From a checkpoint of a small class-conditioned image diffusion model.
Training: 7700 steps, batches of 128.
Rows from block 5 of a small class-conditioned image diffusion model, named by matrix and row number. Rows with one number within an expert belong to one neuron, the router's apart. Each number is 50 + 15 x the weight over its row's rms, rounded and kept within 0 to 99. All counts start at 0. After the name is the row's rms in percent of the matrix's.
After each expert's rows are labels from the 100 images, of 14976 (inputs lightly noised), where the router gives the expert most weight on average: "strongest on" is what is common among them. Only what is clearly more common there than usual is listed. The data: cartoon faces.
# router: router (model.blocks.5.mlp.router.weight, 64x192), inputs 72-95
# gate: expert gate (model.blocks.5.mlp.gate, 64x192x192), inputs 72-95
# up: expert up (model.blocks.5.mlp.up, 64x192x192), inputs 72-95
# down: expert down (model.blocks.5.mlp.down, 64x192x192, transposed), outputs 72-95

# expert 47
router.47 087:38 84 60 74 61 59 24 31 41 67 40 58 31 56 43 36 84 70 23 74 63 51 39 62
gate.0 107:04 34 64 38 42 18 63 64 42 75 64 70 59 46 44 39 52 62 49 66 58 59 48 57
up.0 103:29 47 55 63 20 47 30 41 38 61 67 38 54 43 43 51 52 41 51 45 73 75 57 49
down.0 103:41 64 38 59 70 83 49 60 36 33 60 49 52 42 20 55 49 39 66 26 76 39 32 33
strongest on: long hair; red hair; teal hair

# expert 20
router.20 122:47 82 48 24 46 25 48 41 50 17 71 54 34 73 59 67 31 40 47 55 36 43 54 54
gate.0 087:53 69 41 77 73 61 49 63 37 42 59 52 54 57 53 59 20 43 55 39 47 81 06 37
up.0 106:40 31 73 78 59 75 35 12 33 59 38 44 36 61 69 31 30 48 58 54 67 40 50 28
down.0 105:23 24 24 53 50 46 46 26 57 50 36 28 38 42 53 45 78 52 39 41 49 20 51 60
strongest on: long hair

# expert 52
router.52 134:42 55 32 38 38 28 60 49 47 30 63 73 53 76 47 84 51 36 49 67 52 26 47 47
gate.8 078:35 50 46 54 52 62 47 60 22 65 47 46 33 54 43 40 43 49 63 29 64 40 41 51
up.8 101:37 48 61 72 66 78 50 29 22 46 45 58 32 43 35 36 45 47 60 44 86 40 28 57
down.8 118:91 82 22 71 59 52 69 44 48 56 71 60 54 63 42 60 67 50 63 36 45 66 31 75
strongest on: bald

# expert 62
router.62 098:43 52 47 25 57 34 61 64 69 48 54 39 67 78 52 87 47 34 51 52 43 60 67 56
gate.0 096:43 58 47 64 43 56 34 36 40 71 55 61 52 64 39 31 37 42 35 76 25 40 59 67
up.0 099:47 47 52 64 40 24 75 60 63 80 52 48 63 53 36 54 46 67 36 36 50 67 48 63
down.0 094:25 42 51 36 43 21 59 64 43 33 52 25 61 80 51 56 45 37 59 56 50 41 99 54
strongest on: short hair

# expert 39
router.39 080:40 40 29 50 61 19 44 59 43 35 41 40 43 73 78 58 61 37 39 60 47 50 40 27
gate.0 096:79 56 45 38 47 41 61 84 49 40 48 44 62 27 56 45 55 63 54 65 45 38 79 70
up.0 092:39 57 53 77 43 64 44 49 73 58 30 43 56 22 63 56 51 98 78 35 82 67 80 38
down.0 097:45 54 71 63 74 37 05 24 35 63 41 30 44 47 64 62 48 67 73 40 58 40 43 41
strongest on: bald

# expert 48
router.48 081:30 58 67 47 64 66 33 44 63 50 62 43 34 54 53 47 51 48 48 51 62 45 43 71
gate.0 088:43 52 56 91 61 58 42 57 32 33 61 53 43 65 34 88 48 34 48 48 37 68 50 65
up.0 093:61 31 53 10 47 25 54 72 51 53 68 37 53 45 38 33 17 52 47 11 49 27 79 47
down.0 090:52 44 57 64 68 60 79 50 63 56 74 60 39 45 14 39 35 60 43 36 45 48 27 63
strongest on: long hair; blue hair

# expert 16
router.16 096:73 49 73 30 76 34 27 45 35 47 50 54 49 57 50 61 39 47 73 58 64 64 75 49
gate.0 099:54 44 46 60 47 87 37 42 62 73 23 50 58 43 46 32 47 40 60 67 60 57 64 54
up.0 106:56 56 52 33 55 22 61 35 36 19 57 55 49 88 48 82 35 52 57 36 35 50 46 38
down.0 107:62 41 53 45 61 11 82 64 49 40 69 60 67 54 41 48 65 56 56 56 44 44 23 26
strongest on: orange face

# expert 18
router.18 073:64 54 46 71 51 66 62 26 43 51 23 32 51 54 35 62 39 41 66 36 47 65 54 49
gate.0 103:45 00 62 44 47 49 55 59 44 26 58 28 60 56 69 49 57 36 56 60 49 56 64 55
up.0 101:64 79 35 48 70 35 75 52 58 83 40 70 35 44 41 59 39 52 50 31 56 28 10 58
down.0 098:11 29 69 69 61 25 31 47 43 60 20 60 14 49 70 48 43 47 48 66 50 50 59 49
strongest on: yellow hair

# expert 25
router.25 094:79 39 39 20 30 55 44 47 55 47 75 10 64 47 21 32 69 68 48 35 38 82 58 70
gate.0 106:56 75 46 76 52 48 74 53 65 87 61 35 81 44 74 53 62 45 51 43 53 54 47 33
up.0 104:34 40 41 43 57 55 37 53 50 25 55 73 34 42 22 61 57 57 68 49 51 68 70 66
down.0 103:67 47 41 72 38 67 46 61 55 64 71 12 70 65 27 41 41 49 39 58 42 71 32 64
strongest on: glasses

# expert 57
router.57 097:30 82 51 66 45 42 60 52 43 31 55 76 68 63 54 70 48 41 25 70 53 58 73 66
gate.0 114:61 53 77 29 49 64 50 47 34 32 56 62 77 26 29 41 33 65 22 51 54 33 61 57
up.0 117:37 57 36 59 33 35 46 56 68 54 50 50 42 78 54 39 69 40 56 35 52 66 16 66
down.0 121:60 66 32 46 59 62 52 51 57 52 44 30 37 44 61 51 06 57 57 28 34 68 33 77
strongest on: bald

# expert 37
router.37 091:62 70 63 59 41 76 60 11 71 79 36 27 47 32 52 31 65 45 60 59 42 41 63 47
gate.0 098:35 51 64 56 28 39 38 40 36 56 42 21 61 18 83 42 74 52 31 49 68 46 70 67
up.0 092:29 68 56 49 50 47 50 41 36 55 54 49 75 42 75 69 39 49 19 61 41 65 26 54
down.0 092:42 81 41 62 41 27 49 35 34 34 42 33 41 81 75 70 46 30 47 54 28 69 74 71
strongest on: beard; yellow hair; hair: spiky hair; orange hair

# expert 15
router.15 102:51 62 38 69 56 57 83 74 63 58 34 55 43 30 69 44 62 71 52 32 58 43 42 55
gate.8 096:53 36 55 57 64 67 23 67 79 56 43 33 69 47 53 59 35 76 47 56 29 24 57 52
up.8 088:40 77 42 51 82 62 25 67 28 75 50 48 52 75 67 47 18 37 37 64 53 36 50 64
down.8 090:46 41 59 53 59 54 37 38 27 52 56 19 41 65 69 66 30 26 53 45 50 44 42 44
strongest on: beard; crown; hair: spiky hair; blue hair

# expert 26
router.26 093:51 52 20 39 58 42 67 53 35 35 33 63 60 78 42 38 45 33 26 62 50 21 56 61
gate.0 096:44 43 53 27 41 76 45 25 57 21 32 69 49 62 41 43 53 61 48 55 69 50 51 30
up.0 092:44 58 53 54 51 35 88 48 59 46 59 37 52 55 53 37 72 66 43 48 32 53 29 84
down.0 090:60 47 48 43 41 67 67 70 42 60 58 32 34 61 48 51 39 31 38 63 22 37 50 56
strongest on: sunglasses

# expert 30
router.30 098:54 35 60 45 50 18 50 82 62 57 70 75 61 40 35 77 44 61 72 74 41 56 47 36
gate.0 100:44 37 62 36 43 26 55 48 33 33 40 35 48 52 78 26 41 52 70 71 53 52 66 37
up.0 102:49 44 55 71 51 35 69 45 41 40 41 46 50 60 67 49 51 41 60 55 45 52 60 35
down.0 097:72 50 32 29 54 48 21 83 80 29 48 66 40 48 38 71 66 52 56 66 40 25 40 84
strongest on: yellow hair; long hair; orange hair

# expert 6
router.6 095:54 46 68 37 36 62 46 42 52 25 39 42 31 27 46 32 47 54 50 35 51 46 65 49
gate.0 090:71 66 49 86 55 36 43 71 49 64 30 44 39 54 55 29 40 55 24 77 62 63 35 51
up.0 086:57 49 42 68 55 32 73 50 63 53 36 47 73 65 56 29 46 12 38 52 52 47 54 31
down.0 090:62 40 60 30 52 67 43 50 57 75 65 43 45 33 78 28 59 57 41 71 69 59 57 62
strongest on: teal face

# expert 61
router.61 087:56 56 52 38 58 39 43 42 65 65 72 49 34 52 54 68 50 83 49 31 32 53 51 71
gate.0 099:44 72 41 44 22 51 60 33 50 56 52 37 70 67 61 57 50 55 06 64 46 24 32 38
up.0 099:51 43 62 14 32 67 54 53 55 51 58 44 79 58 61 74 32 55 52 57 49 72 83 43
down.0 096:63 52 50 53 58 41 70 69 44 32 48 56 47 71 24 57 45 62 53 51 43 38 55 71
strongest on: glasses; surprised